From a checkpoint of a small image VAE: 195000 training examples.
Rows from block 10 of the encoder, named by matrix and row number. Each number is 128 + 32 x the weight over the matrix's rms, rounded and kept within 0 to 255. All counts start at 0. Numbers have three digits each.
# convs1: 3x3 conv (encoder.blocks.10.convs.1.weight, 192x192x3x3), inputs 91-97, a 3x3 kernel for each
convs1.0:082120174094161149132106159116120143022171135121093216169142156135082134122094152133073149129101149160132127130092095203016117196164164098077058103183116109159124135153140112197124092123131
convs1.1:112166118186124151136141158151088136154255010122067201153131147155106137135143119152124119138168117136134138117133122152160136127181110099180122165084210153140124145157142130130099130160133
convs1.2:100126134141153134150124105093168151054086067090139170136136119125132134134144124134098138142108155141135158120120130182107163151117140136032070154109095119110182128131122113139068139113132
convs1.3:097113138160089194056145114077116199171158209120095082126116116143132117127108137090127121133118147113129151140133164131139105120203096115061096106119037171124137144140149184156124141189134
convs1.4:142143124079127174123117103166103180102030186127229101131133104138106158128080138073094102106186129139087136142150162082090082130130131140101092105136154120107098140154136122107129103129136
convs1.5:141102161154089135140211114118119091093121172113078181106167121107207152117132141087109124084107089104144129145150092136127243094046066103116137234131084124206166111217084098159095098121100
convs1.6:121084087106183139111105113181155109108182175103157173131145125121150086153164149113122079115159151119125077120115145116202079092161169083186119128171124115113151108118163107138099140147138
convs1.7:154151137212162084160210104116119111097204157128044156168162133126140136144110101160180136141167145124147160108092119044124120143075154081150159074140128157078150139136100141150087128129121
convs1.8:149109134178193173118166120139095224241060067128174129102117124147061135131108127122122127107181150158148154129122120163110127128155127047223066081255116139109096126134161099159131115124137
convs1.9:086171126149138165095081129096201052145176021130121191136122121107106132112169140135134131132146137132106095184132174059159094099132044110206104182034190108164133120159111153141157114158120
convs1.10:098166084090074180109152126100202057118000104063160120114155151158143148127137135097137126119119121146118125163231114088093124097134127120090177123068105097053099160129123116154132123188116
convs1.11:120072112102121143112170115152085160189043182146126101117114110137154100164166137136106139145077108140132141099062109091116085132162116085147152108121083139105081151100138125135117120097132
convs1.12:122161133166138135141048102124119098081103152109105161147157175163163087116094130121119120137120119125106142097110058131100094069111134217097213176133134080086098101094074115179179141100146
convs1.13:177160132181114130133159135123126142125113189135157117129138172135180069134135144145149127121101151113116112124132163153105132145150077213124147131160109170161172124132101139123111126181094
convs1.14:120069144136137144156100115088040166165191153080083103145142140102070172107120145135148135120128108127142093073154135114199105098088140071183102166035210178106140137132110150166141131116124
convs1.15:133102121111152092098077137134098154158168179133127163142087125093124100141094129125138121129097150085108119111192078155126123108154121179106175170172105131232126146144130137101132135124117
convs1.16:121113136155062128100148194177171144096016102140019168144099139139141123117128117153117123149078135139154136168082054081035166190032162053153169155117172157035175111164116128143111138148149
convs1.17:137108117179126076188145205111092123129188180085132115159125138144112140121098090166119133138139107137109144153119044041124000110114082199112172127038093142177154130083123153078149140127151
convs1.18:140123128113216089091072141141217084080000111143157055139151116160106134154126127096167156133139135131124138143005175125157077135090127055114080172157202114126178126127148118138084136114117
convs1.19:073149138118084113106085117133124129119215163140114058138080091126191162113144145102119130132104121113114116065109105136195197121095049186128145042145053128090144123146125149143153155157117
convs1.20:128141113125134157195138129155157127077255028122013137119154143160146159132134117107141119162156120157146140143145089108131172119126132074041177135133103152163208134147147126127104148115122
convs1.21:130139114123123133146117145127090169145108210102115101137125157116153096126093112128127146116107100099159107172132127124140162130120139087144147184132125112125138139129134118151113140127132
convs1.22:109067136103097168140160190086141132167155149120108080113173095101063070112053114135142118117119116131134171054157139071035105100192103195125174140000070213149182127144146127102149152139143
convs1.23:144120164153054142110107075181143186063000234133122164104135102097137113147133119126125130142098095130104128164063158086148090102157099150236098154168083139214015125084111101085144142155124
convs1.24:132071139165162123093180132137106102149111142132152151116128127206112145135100128135123146160157132102082154091114132163124150092124079173075146044207192139198104118127108129200114141157122
convs1.25:116111101169030150122115091130108102069255206078060183130141159124162131133128144154109147117046160098136141168048099113110202056170073142060096171085117141161177127120114122115138148140118
convs1.26:153137084110142191093043106198107187154053085228100114157153126108112145137138151113107120117138119161123135185079060125151133150101171131163103117180187016114032167110146148165138119079164
convs1.27:096094118172108091138088091107088124065143143103099183137124102128157130096125126100127146127101151115066117085122077089224133105179192193093134086182063163111108171151106170151097173113128
convs1.28:112070155084132091121151149131132114128211108168176143135127096116090146105122094152153150131145139127144124138107182143000209126206151153191158210129083124155059137181129128117140142131144
convs1.29:107139109121091117160198159134153131152160125140192115153154130085146154127169116118078111178139162150160127123129148081152113106113150091119112160149088109174076132153166130134116142104128
convs1.30:161123117146095122116140117193096158147055162124000150129097153125184146143129112093126133142070159127140142136097136146147129039150098109056198189181182175153112107134136152142141152156135
convs1.31:169124164139086102099106123071132141184181028108094067134138076117142102136111126141146136119080129122111115070085121100215092091255095056145077148255169142206089145099132142121177133076142
convs1.32:140056150115085100166127155171047167105200156109092145139143127132167138108160145115188131139148149132165174137128161113160081092024139057148076225123133068152089125127143140137146145160150
convs1.33:146116122073095095167139147149135116125218131165145157119100105130109120141087105131129120122106148125100143111117112187255090062118081166147143183067193115125155126121165131127140141100120
convs1.34:105105089179057086129128151135078112153082051120109133128128126095104126124151143102147123115147134148159103110119071117114121095084129189147178208058163173141088118100077119117138136140109
convs1.35:127126102113160127173159116156176147080093125151092201134111133144132179147126133133091142126072170138123150185111074124207106062030150176145076144105147098047154139148145139160105097116097
convs1.36:123135137114159197123165153100110160165124192134127140137122146130095141114107109150105115103126108128173141092074098168181167145134129094125125137101115130099170138172135139101106153172122
convs1.37:123153122107106114123132157165204114153125209136143092110139139117144132150141131100145141094124124128165134222035118103213112173103102161122140185118173168173135108130140161111176133121139
convs1.38:113101141135059089071106113153134189136082024158197136129162137162135151147151117110125117125088126147098134074063144094134090146186061112148104116069215137236067113121128092099137124139143
convs1.39:106125083187096140187097157116117133112041093066232064120137119104123144114112145144168131113100192140144149156096136131153000110087087108135127179128239134027159143131116127154119100093133
convs1.40:138105157136108079141110118054156085196161096163173145122130090161163164144174117138140124127123120119106116123170117127090150160155150127106166165224139157136116135113135135097157173121142
convs1.41:130121161115083096148132124136086164162147159146115121115086098116144103092137105153161136161140132138102131067078167142243121141064156128137189116100137119200148167117140117127134112091120
convs1.42:102130163116158117175063168148095160154245132139066120139150142135104124106119090112140135090085136120104140175041134143156105106165147125131134163107149179224139134155160123147124107108124
convs1.43:142155138151089115084094132075081169147027108061206141135096096137169115166147122145145133161107122109128143137111126084191119131133091090043180201138201093082142149106145153122111182140158
convs1.44:142147132081183156104134118116171084124133085212149130129137161115159169135107111137141121155143142099130098118155121091148124124072144112162153171215209065139187133176194117085132136142183
convs1.45:131161135125129115132074114090130127177137120160077123126128156121124135144147134132135125098158157130127142166097154131172055120170109164132112115041112132141167119093141135086090132112125
convs1.46:156136112133080116136047101158205132124139144158157135107138125133087127103112148136151141114119138118111090160006159155180118163137100099133098174165146124135141108110120155192125125101085
convs1.47:103124118133099110166149174140143030152107077140123116158146154141134081151136146146142146109127140151135133132140153057110138124166097206124082142163131178073038107134156189188125092111131
convs1.48:134151162052076112122082078205133100160036057132145159154111111128108142145142140144117133114089144159138102213158145133089149036123164114171051212183000121020174143110134164150110166114154
convs1.49:132120174157143150158135122094174091137112148162111178143125150123138123140159142127130116118146115128137116109134138138158137099169128122138135255057237098211073141132093135123131155195146
convs1.50:138162121107121085173077149140144156113134181147096048133112102107106110112137135119117093162130099166136144141133143118116063134080132146093126083181164152031121161107128125147125126161141
convs1.51:122130152180079161149131167092125123202205158126200122119133147120123114150140146132090125116129122127167137112149110166114174113141059103142167172155183087148152119126122139158142108143124
convs1.52:144126075129055092142175126084031102157144134030060152162159140141090087120126119157141132123132122127125141057074088188083103146137097135150126101105107149066121103151128130150131099069121
convs1.53:138138101114170135135148132112115113156246080132142131135113144119155110109144139131105127116154117119118108157201079181073120170119120095107128143129163096097099125133114136157139161136131
convs1.54:109118158093130111155088063095172133140036187142124145107113115105143129133109129113134109159138101116106136126115102096178147105169110083035124139133130117229092135127116159126169145138115
convs1.55:141155100156137121145121139065162090086255100145221123138134106136176112124155127113065130144064139147087135078255159045234075095080116126000127084160157084214064150139127105167136127144110
convs1.56:119129096070136099160182112113149110092255111099131129127106129101139123136152133084144134121114136135157123146151192040130255128094128068077079244126087116124117113091138154097156126162123
convs1.57:138143129126203157113134175130083113180166202080089075132144128162101119135084118157132089150139137132110133143171146124172134101120070108057117124200120076163078138066231152135109121159158
convs1.58:140121135118125190092129165111186074153215202157105129153174128135089117131089134149133129098156148107127142081070161117139117163076123118112139075255162207081164161140131122065115135147120
convs1.59:177119148159097198109166120134061183135164144124156066119110138119133148121187138127158122141129127101154129128106104135098200160076088062221125165137137125076205113144142132133098149121129
convs1.60:141124133140213182068176106137171162201172092093104074110161163118087195140099144136138123095098107113149112140209138088000101076154051172089222137099137223090185124113148098100124126153150
convs1.61:170170174126112205193138098128093138124205146154117088126111135147137124121162115123128135127157163192129134195110134178112115104107120152119070100131148011247121151144099122112138098085069
convs1.62:127192133119124159127146106146218000103123137133056124123111123120124088117124116119137135144216126141146142171071203024000174161095186181086125054095159184107204174085140137191166109136141
convs1.63:104113144099186126138111143177111156082255087036165135132160117146186139158132140138139114143104137128103158105165098107100183119115119107041093188111168167071153140123122145081090153080133
convs1.64:140109134153124139146193149167194066122118117226090158113124108170105090154126135116121120102127087132135125095098138238153123118131148104092170064155127085216140096119148141166129138173160
convs1.65:123104120123148118114145150139193107152088095115090119153096125130145141147121105130102127154041144138151153078137129111255089135092101124153104098060142128045107130141170137132153115112154
convs1.66:099117151137155114103148165075165122112129136101154111135123115137108130149119151108123141147145144108133127137183147154092096186135188164092114105216100212184115136136124147119144149135126
convs1.67:085093108094118090110094133130131155190096201064073126138133133118097107182125119133132145123112142119132138111000150109211033118207146132139117000181152168086104124148113106134125106126138
convs1.68:147111128131175143159179157169143175168156118119033092162133163097090142124123127123098128146100145113142122114096118098158168099084170089148106121237133125114201115109126139130088117139122
convs1.69:144139147157131080156169142131089151109097255082088132118117106121095049092126094111149147134152120141122121176140139108166120118070108166106127192232163160075105157130145144103139138154107
convs1.70:120125161105086109150191128103145112146173152114142137118094116128123113107101141162112110138082140098128124141065141099163158121018133071116195146121135064141151123138114153091147192209124
convs1.71:115131135131092114098094166130165116136118155107167112112107090147106105154133147105141132131132151131142102173092134082215120143035132126078140150065120140115103148126145141111160102105142
convs1.72:174074085118073117106116169188158144089143050120000189110131125132144160113125123103116120110170094136140142172103149154000094165175118134119107182137168144067089127142143099125153110096104
convs1.73:080075063133052112135070108099134102144123111203222105112112147126132161124127155120116131141111107116112140130080055180078145173044189110114081151134153152052199129109137145138118111155129
convs1.74:156148141213096149104161130135140078125127088190081154115177168121142160131137094114166121111119119144112128136000064085200140149121125112129124089200243178107094162168069150086128075085105
convs1.75:103158093093117106122137117086054182105011163206191086091122108116137144145128105101096117125116129137142161050109139210064106161043140179077137125145174097107108083113165093115094131120132
convs1.76:119126144127109175111128116132152109116083117113134151119113111077124117113064140148138126107125142138167142094188170120144099092119123182052102103156070146172185117113131112113128131134136
convs1.77:166133161060085133124113150092135133148141048103200080093124124155143187114147107143161149115111136128130133126096124078112139051186176133141130072111152120161175119092155142143176120129152
convs1.78:140130118198155131125144136150176107100221104144092156154152112160121121156144102111123134176146116113147119144070137043086108038069112183135119131126213215000144150131114100089198140077121
convs1.79:113139143121089138165195185149106138144227130122143094093135155148139137128149120125151132106105126151101122152152103116143064183131143132194149121122123152178144120122139124116132110129135
convs1.80:178127150172130094167097183086188114135198159091050152153133142085114088130140167161135150117145101142140151112109127121075169161109110141090131147227114106092146114125105127144106125131129
convs1.81:159100077122118153091132104165216109144086132113062137104195103147133122132204120147138169108146111123103111113073142042184071153096099184107112124190126181116137132100139113221131135147135
convs1.82:113129173129089181165163146103146132187126128124091098100141130124127121123138106128115124141102165152117150154143148092167108144161107157177098165128200144224122158160125100216114122178136
convs1.83:137141098115169122075236074153164123178109188113048203150138143157164119123127116127130109140107132122154114062172128132113043214127071195087138158049150139036162137129097159122133129144120
convs1.84:127112133077196172115230137132103092098149103137125114144125144111078108138099135131140144118097097099156137162170074182003156137056141102112146135190084098172166122142170150110169112205138
convs1.85:148131116106144148136112125103050109145070108154147139127114121118115123144136121150138114109034137119109133132083137115172080117176126154131162177000139150121127143168133145134170152150129
convs1.86:136185139182092227135098193101221071117084179220064099145179118142121124141151186129159120157149142137109129146088131169117165135135075165126196111105145146069143126144106132133062117135160
convs1.87:154163144162081149137122109161132089134255137161218124131140158165172170122161109148084127160169136139130133156255097114066125115066138166054124114092090103110106134142140101124097140136113
convs1.88:144095158084127113163123100143108132111163142152000184131135137142135119159134162130128105121158127132127110077142131128149144074152051088201081201250123075196011120103156111111146149107145
convs1.89:155115138119218141155183159102110164160181118042179161155138119160086139121088127113098150122127115138116116171080086137128143102120144135133101127084112071155122122137127152180124114146139
convs1.90:143189132105091145168120181089170080148235133155162102145144114135126158159139140120111137130169143104159120099120145104100161138098034159113159126177112123122156145105148146120127124152136
convs1.91:080136112129108157096116120051114140055194087159101133148146127077118166134122133154156108077160150117121112137086193146155070135136159150190176139139160116053141128138133139092168160142119
convs1.92:116128099113112152082003101149100116102060109145214055132135130131105154118122157130147129118085141110109097102048071210091214131119182140060152165168106043126114117122111123140119143120147
convs1.93:140124114126099095179086137092082091222171059122144130125142118150129181138171174136084138168049183120119146113148078133198123126204130080198129227043103134120087109139109119194106143118129
convs1.94:109115146119158221099131155089074159210140140156052140125111121097107165124069128146131131131137109119093119108103162184051152140161028118182093116075127067198190123174143186202094084167126
convs1.95:081136095060110096118119128101159123113051147100083129108122154077155117113124113138139137128136128122160096132178098000086090094168118184035132255141154146161138119115123117076142141161144
convs1.96:144102160167095176130174156130073169159129113165105105115141148134122116165099156091146151146154129114171112140124112110193131153110180116129121051222122191087154132150155124172128136161135
convs1.97:140165140115072087108164116134140065041177131136133109122118113106077133127134126092099119150109108108151112060177080107169168155084204086121174137063072073031153130172136107173109123141127
convs1.98:146189134144112139106201134146045100147129035075016131160128159084131150131084135135156132162109141147112128116141133125158090081115137155143156066221097011151140126099153122079149128123151
convs1.99:116151120141204113179143133124178073204142132145113155151122136151128100143140127113119147115136115173091115125160033100155096048101123144067171096059104130044183083089080114162103151147113
convs1.100:116140104195134135097141130114100144128172100191206123121118124167165169159172139142117134146132147139147123173055160137042129143116117117149161078239092105182077137130124176139116113128132
convs1.101:124118154127122078137207143122081119132170123170077145129130130114153129092159115147114151119084145136191131174127107106113106181218108109112133202108145105111106144080150114072110127115138
convs1.102:145151126126162158113051146092159125129228072166171119120145153133140150121107115108127087132135145116133113160104168116181100138046093109154114123192072200146121127140139126153135147104145
convs1.103:167134143132073160151177218182078141092154097122174129129153122125115151133131123122125138104177120135160163094084153172142112163205112091050083075200138116148180134133121143107099119140123
convs1.104:115099136151192179137146120110133091173189136116120125145119119121103119124125149142134169117110132111092108143045116128194119122182106182133157105152174212209119144142124125164100146178128
convs1.105:148155131099200138095199149096047109159021106147077171137078114136112098129122166113112120120144115135163142158179132165131100096102066173066120063255120130148144096145114122126107110160135
convs1.106:113134155161132131121128106136059176140105207079084193135114109128187090131097109137137103114156118165121137096151141056141084100000087121085201149115142119095137132100115110026127137155119
convs1.107:143112163144144137149070115081074099141142093125118159114107121142110146100132120168185146105135149120090119111092126122243099128081131056224184177133144051078100089139151142147162187145120
convs1.108:157150146122101181111106106098150101132192069130080197109149110114106106142104148132114115111145089124140104157088093122159072164157090112077105091155054192154134125154107139114100138128095
convs1.109:139121098103097103153055155118127132192248201185169109150108115122082120103128117140151121138183100124088115125103088163220150174136146169131193159123175191237179152134160091153113124101126
convs1.110:165091115130114143122149084140127138097118129111102114127107119117146184117109137133153124130074122114114123140145147127151087143156163147098154105086173180188127139134112140107064148090122
convs1.111:173153101062057132130128146119180049078174158121059132101127146138076152109092115117107130130163130111113145181133143168116190114100090141083131150158121118037103135127148111165137141133138
convs1.112:155100144106016162082165178128159111081175091156120092131149105158110157138108145147172115119045178119162137128150169133147073152077075144074120113144224125061121142157102128097100094126136
convs1.113:207146165188122204084113112110091145175166138162113103133149105175149103131133103121130115130082132129125099091109069139161169129097096137153056112232148101109094107080136072128195117127122
convs1.114:146118137186186129154120143182007106154179134132142093113164146106117123148146155153204113093093129130160145099059106119183212104133114129062068168065117113184158129092133185192133134137135
convs1.115:138105133084149131090129145124131155158144092079164119112132100099139161125117119094133098094144123126142136148111091192150135076109051108172095098138146125158107141147129111127137160106165
convs1.116:127140094152185058159142138127255145102127181178165050147144108121135110102103126150097103144179136114172126171112138177129191149048146123047132251035081140094113120126101137065088139117138
convs1.117:100157156145125146099125132115134162081227090107075129114129181100111236110114117122112172117126109135157118070104088132144220108076076142181087103158149119101117132171142175145107148169112
convs1.118:137133149126147208162088139104172095193128094174099109126127125134126151140112105136193134103124158133125123154148070126177135117089117115179062117109149046176139161147178174117153145158151
convs1.119:075171150107097082147180115121144126086103131070091088142132129108123116130131148133101121131124117103132098094172125139117131124116175098090097077139019082085169142139123159145133111118116
convs1.120:103136142098221099166115092110066155139128063114172136150140147141115112090152139102109142115173100136142124164212120136131136121050155070101051100154088140127126112112129097084158158111158
convs1.121:129214144139154126121107107158139133131137153116098099124124118081121078131185142140123129141106125123112116095065168130103215078179153113066113140090100138122143131127131157159172149115154
convs1.122:118132134150114110158155136139255104106089113122044080108134123136114116129112132137097137106099140125125136120199120117101110153053115170062145100089128149106147145124122122100110137108118
convs1.123:143097126173130127139138133142063179125181145143154127092101121127126124148125177106137111097130118107091133147136078140175073106115099113153000121148089033085053143178131159164183103134115
convs1.124:105121117148108099115136084101096146082076237126161157148120120135111143121126141121124108086113107122107119064122143186150152140190112111168117085000190114147114131147135127116099130128140
convs1.125:134129108075138127166092134221205071070120127124158086152133114131116121103135109127123166125086142146074153114087131054168068161125163093123097115157213123110086158149161123150136127100143
convs1.126:127104187163150163117161191148082144173143082143105164151148138141106139150173169139123125108088123130129142103127105160095153150168141119180105134033160078229067127152138163133141122085147
convs1.127:180181129105209121108117118124187104169040115077229187128129113112126085107147113152124138143102136141107135154158137078220167052154083111130139135102171109106119116115138177131116132124136
convs1.128:133127146142201160138158147107120124067204086026117136091095110137178107167142119118131102146136134131099120133081136035108107142119120206154127075161078201096123156116115135147084103120128
convs1.129:153138114086121249150145125169142098148045108070109198088111122126134152131103126117119116124141118125165122148174130096239099146094119127145197170010051125076091140111149120200097112088115
convs1.130:154122137134135144150188114075143110167200099144168127112130117143131138124105084087086112123127146123111153126168108135233105094113110099095079106121193069166044145111112119139116149120151
convs1.131:131147124159150130113102127089193093163098175125142102136117129147110123130161111139154126113135139130134145091178164130149177076129113107166184127234130136121127161142134124117125118132143
convs1.132:133148093146150127089125151107107092178169133107111043092127137123114123143110147125158141128166097119132123172161112106152117110083048111065152169078128051057101120065109124061106150125090
convs1.133:145106129127127104137130111120129120205058087080158138112120146140105108120163134123175131141101106149118102126198083083177136111201064096139140060105107115143071150110119091105120133133140
convs1.134:138148142182123110140154116113166169093171020148131157116135139166129176126145164124137135133100107116110106108105153141167129145113212095085032107139152126169104098093101110155115123160132
convs1.135:113150171126054106168147137110123162159141102102098184146129148153150116166133149107083129137117117116143143121154058172255117206072173122095050083068109160092096139095160142083148104183132
convs1.136:161108181162084102172138164144149149187022054175150024101096113140119096147124119132127114144144157165193140071159193079130183106125093115203088116255093136090119140151113113166104128145113
convs1.137:123137169222112139130139135098124087212095167071100170133119135126127069094111102145116131109118119142137129073121109206074176129135116157196127166128153190105162138169118147110136096090114
convs1.138:103158137160107131105091121155111161121076176085162072154121161100119125110156150145128128125113133153103154129045142182120182171012157128105098086159176096087076129157125146159108163124149
convs1.139:119112101116122093109104123121142193103157076107161104122128128104077124131072116096130110167107157095171147058168127171136109084000075083156137118150137113071040126136129112119158066101098
convs1.140:171135140175116113146128124123144042191144168151056181115121142124138116107139074082110121104093118130135125129154092121160170117179097144070193130102082148117128131149139171157152187122131
convs1.141:182111121142079154130120137165126092109200095172124115120098118115148104125110152164144125173119178133112136155071140133243108135221182133139112141170075056127067164123116118127117091123140
convs1.142:130165146141138165141130103169080161070211017117185093125095092145134120125128128112126111109119108096072127139125105097074094131114174127143026158195204081163069166176118174126184155145129
convs1.143:104171159107153152092156107142083136100158161119070193135104148131103147105112093152141111174155106134124123088114127117154178164255145113038146142074126123154115095134149108069144132139112
convs1.144:183143130110071108164109150124112102136191165080175133106121160145077116124133134124149164154120145149133112112181081191097079121183133176128181094085222110165137147120142139093127141159143
convs1.145:154140112100114172132189130148146147068157158041145159168137142120154110122146095166116106122110137117166143122099115122132156082126150138103122140095148128072209136142125138078151135088153
convs1.146:154137157141133089115140138133165121116083247043096117152133153157147121155095143142164166128088112106109159149109076114175125145117121142036156080207062161088139132101127150079137115163115
convs1.147:124152127107199099187165173086189057238070107087192101162108130122116105124121111135144125117143119123112128142134131116175135115122087187065157044194116105127193131087144148030122134128134
convs1.148:129169153143104114151188131165100117167101135022040162143109153114136147115121141162115135173120150140126103135171148068094146146221105090159116194067133144186088123156114116078076136126135
convs1.149:152154130179111143135158156101171008173120145155196066130126078138145155145157154136150133134108112137128142112147123143140136130085129167078154124233088082137124135126127155143148131156108
convs1.150:105135107131112071137138174118129120154127058185148136116173138106105141113116092137095138110073107133149133121119112119147114109170079140175114092063131142076145132103136103184125157156120
convs1.151:123132066119131139069092080128228121132255080047156116115145118143083135131122123136102112137102134132116111161110154121240106051136128158082149140174158081055168139140131091154091099158113
convs1.152:122102110146081109118133102151070160091084127107042142136104121148094132124120123119127088149119091124132124158113143062075153085079122103220132073160083129069149123144141119076141117087143
convs1.153:118101108023018101148092151153090101074125255127146120130104140107180154122131132105128112101130106153119111108255124138086254094067120055124121110210004085099103123103144142178107151147124
convs1.154:098139074141143135189115131146227077115071175133000101126139151124161160113149132149136128143147102128116098091110090116211105121129163106122107217255153111143098114154134124077134150149133
convs1.155:114114130106187173065118145125200160087057201121197121114116137158165169124138170125120144157120134132118120133111140104184156160066084134066141113135119116139111144117135161177132192152135
convs1.156:123064171119141180109212123115134181194078096141171110084086097106127123175094152135097141108136137119144095183134163131021138110040076106130122167091142062128151103171102105171164096119119
convs1.157:136126097118135197143131178113075117181112072176210015141083092149166121143148125141171127126146124144130166167214163132167045121108096152070109177224193092181133165124096141153135132154108
convs1.158:145111173194116105117096163151170167181103078138178111142131137111083130181129134145104151180102133107144129150141175139226161119131054137168071117083069099042091130135137133134178108130125
convs1.159:121133130141132139131112099125130112080038119152108164129136162137192094132118099133120126118255135102147141111193213182072146148040149087013088140143145108109139137148151138104121145155152
convs1.160:132152090123165149160204137132090152180235057134000205123117135135111164133136151120121105099146126140147126107112123156109022128136155146194163058178190163089125113141130112191132157126122
convs1.161:149149134116071145132174150119121111117158077120176129106122149124111123143120138119166131149084146115137125114121120113196170137040137107147172107154147153136120125150159103120107141098123
convs1.162:138120111130160077151137163106111081183141012101123139126119140105119140104091110121083117126068129126128105169214029081046153136070238054054160133238108126000133135091141150166217156109135
convs1.163:110120113159099145130148107179123120172127101159191069150123134114130097108153148134156113130121123119128117110174125092114119150137169192087126000163138151080125125135149130100148136157141
convs1.164:125115132153135152140118142170100130130105237156181120135141125151151128131137165153148126164164132112125135107152130095112085149062186098158114135255060178160171119119111143104050180174152
convs1.165:150204207132085150119088193117127119098136156152222110126105107138101169117126161140174145146147120138137108107052164096091003109102127146089038138205092135075128130135104112146099120151141
convs1.166:170136155135144146178163142112139116122168130175149099123130132097168126133118132120135132105146127159173129093107054125148115183083183090110136161084217194070187125148119101150114103101118
convs1.167:145198113208143110127136120145134100118090105118114153160137137101165099134139153149110124123101118093117112074127136131068172154145119163171205056036170208188158122144112135126108135152114
convs1.168:117100139138098170160078106152000183149102079159225096148132116148108121133116122130149106121144111138152111088181111160131208103196134117149159103148146198140100137210132127127113133140142
convs1.169:053101143098192171094143146160060171139155035135101138138109119150102101124106103135127153126126156109124153107107046153133109138159145052220073110121216103156064163171094094151142108166123
convs1.170:128132148155069156111100104090039088124130132169154188128134100124134073110107114115152097109199125132124126207060133120049156164089218210074163126006104107141206149151125104116143107104106
convs1.171:139044086155112128133174184073119112177163093138193099122125103123113099136114122139105123137117110085140116107121105124129145133083106122211140187074155115069082159157134148167160097098096
convs1.172:133083147130088023136124142138044175109177105108112190105111113129109118155101159113079112134101109107129126085154073125154136101077122123130105134082001136173129131117111095090109139122136
convs1.173:126124142101073174122075160132000114139097142123163145144126122081112156138108142118138117115104156120114141080079139128135150145138096129154068102137112150174079136112145134068146136119139
convs1.174:119158103173104132116074138157071204072214084187064104123117160152131142140116151105111107115144148115135149150065152170085079117177150115062152146050255133164139097100097154125168127147124
convs1.175:119098118122070131114160151143130114096053203108135058118124100111112108157165125111093133123145143103151131140135163105224111097085114075182115208092175133017074142144126152108129115128119
convs1.176:135137092145155136123178157166131110095150144120101115137132113109133114128138113149135161154109135132125146096146155086045133162128166085170067092154076134180111153164126129102133139164128
convs1.177:119114118134113121131135126129108131087101125156172129142131140106099137098108115137156150117161140132114124144077098118162104133093137136154127125000112153154136131147126137116114130118134
convs1.178:130159131065126146144135128093079132095098170150147178135117134150126128108144108147139122148066150149128146124156135141142034167155149105129135172076178113105188158121159080087134136179144
convs1.179:144096116120135127155133126097102104110224143090084143112136147119141113123136122131123097146101114121108100165148115145038208109156141087100133107135127133154128139133134141049104132159110
convs1.180:137149153159092121103172140138126176112000124161081163133125137120097153122113149143065110148144110134160117137168091115106070134098160176063138133163110142097116119121124133155143140096136
convs1.181:142123112135154061146144136102167062161168173093120099127080066081113124134112125114115111124175124122135140120192090122029122140182137088134144217030182112147114125128127138135113127101156
convs1.182:138118101066151135074138132187006111119083146142078106133146119109200112136162112135125122168087129127116146130205088127109145115161123097078117171097149168134115118105136090178142113111122
convs1.183:128124101098168100147094109143087114144170147134122106107105125111165099128159102129138146106118094123092117151107104083089086143174126116157123147067134159093131114135131100114099145092120
convs1.184:134114168136127170087102129178183127065162103196142059113105104146092097143136128123099121134129134130105158143144120122060182233164125147030093032149122172180105121133104118135145116095096
convs1.185:135116138072144191178168139135088087095255158062133092151119121097147133193132176129098114096149144130139162103128121108068150145083165143154204224067139054155103132107103144130156110077099
convs1.186:141096141117135102145120157153104054160129171128117057116140120128128090131104106145159144139118153149134129130070116129105158123091136149098113111159166057097184120140128156225129134109116
convs1.187:147110123154113160108144148118147127113220139124156110139154147134114098159110135124093118138136141109139149096098180135134097136172151091179110153128189156168142125114123148131120110112124
convs1.188:104101116161101102125183139112138140139127147131039179122133146123164154131113144104122144143094097118156118083185106056094101133229046131119159105105056185193146115120119123114119137104130
convs1.189:148108176166166115126201174066157151168152074092131084129147161163185180130085132127150111129158128105146125139162179095174060114103098163181120145153126079239107133174149128163142141217156
convs1.190:105096133118051161109152113140114136099177159146071150101143136138140144121088123142123137116182114125132114137143179169056117174073103100100133076221090119121140143131146096146143106100133
convs1.191:128099105098131120096127117108065125164086102161149114116127111145107148123116102141142116138108124135113146112143135188029160094094080100144124119070163072153115120140137105080079154147130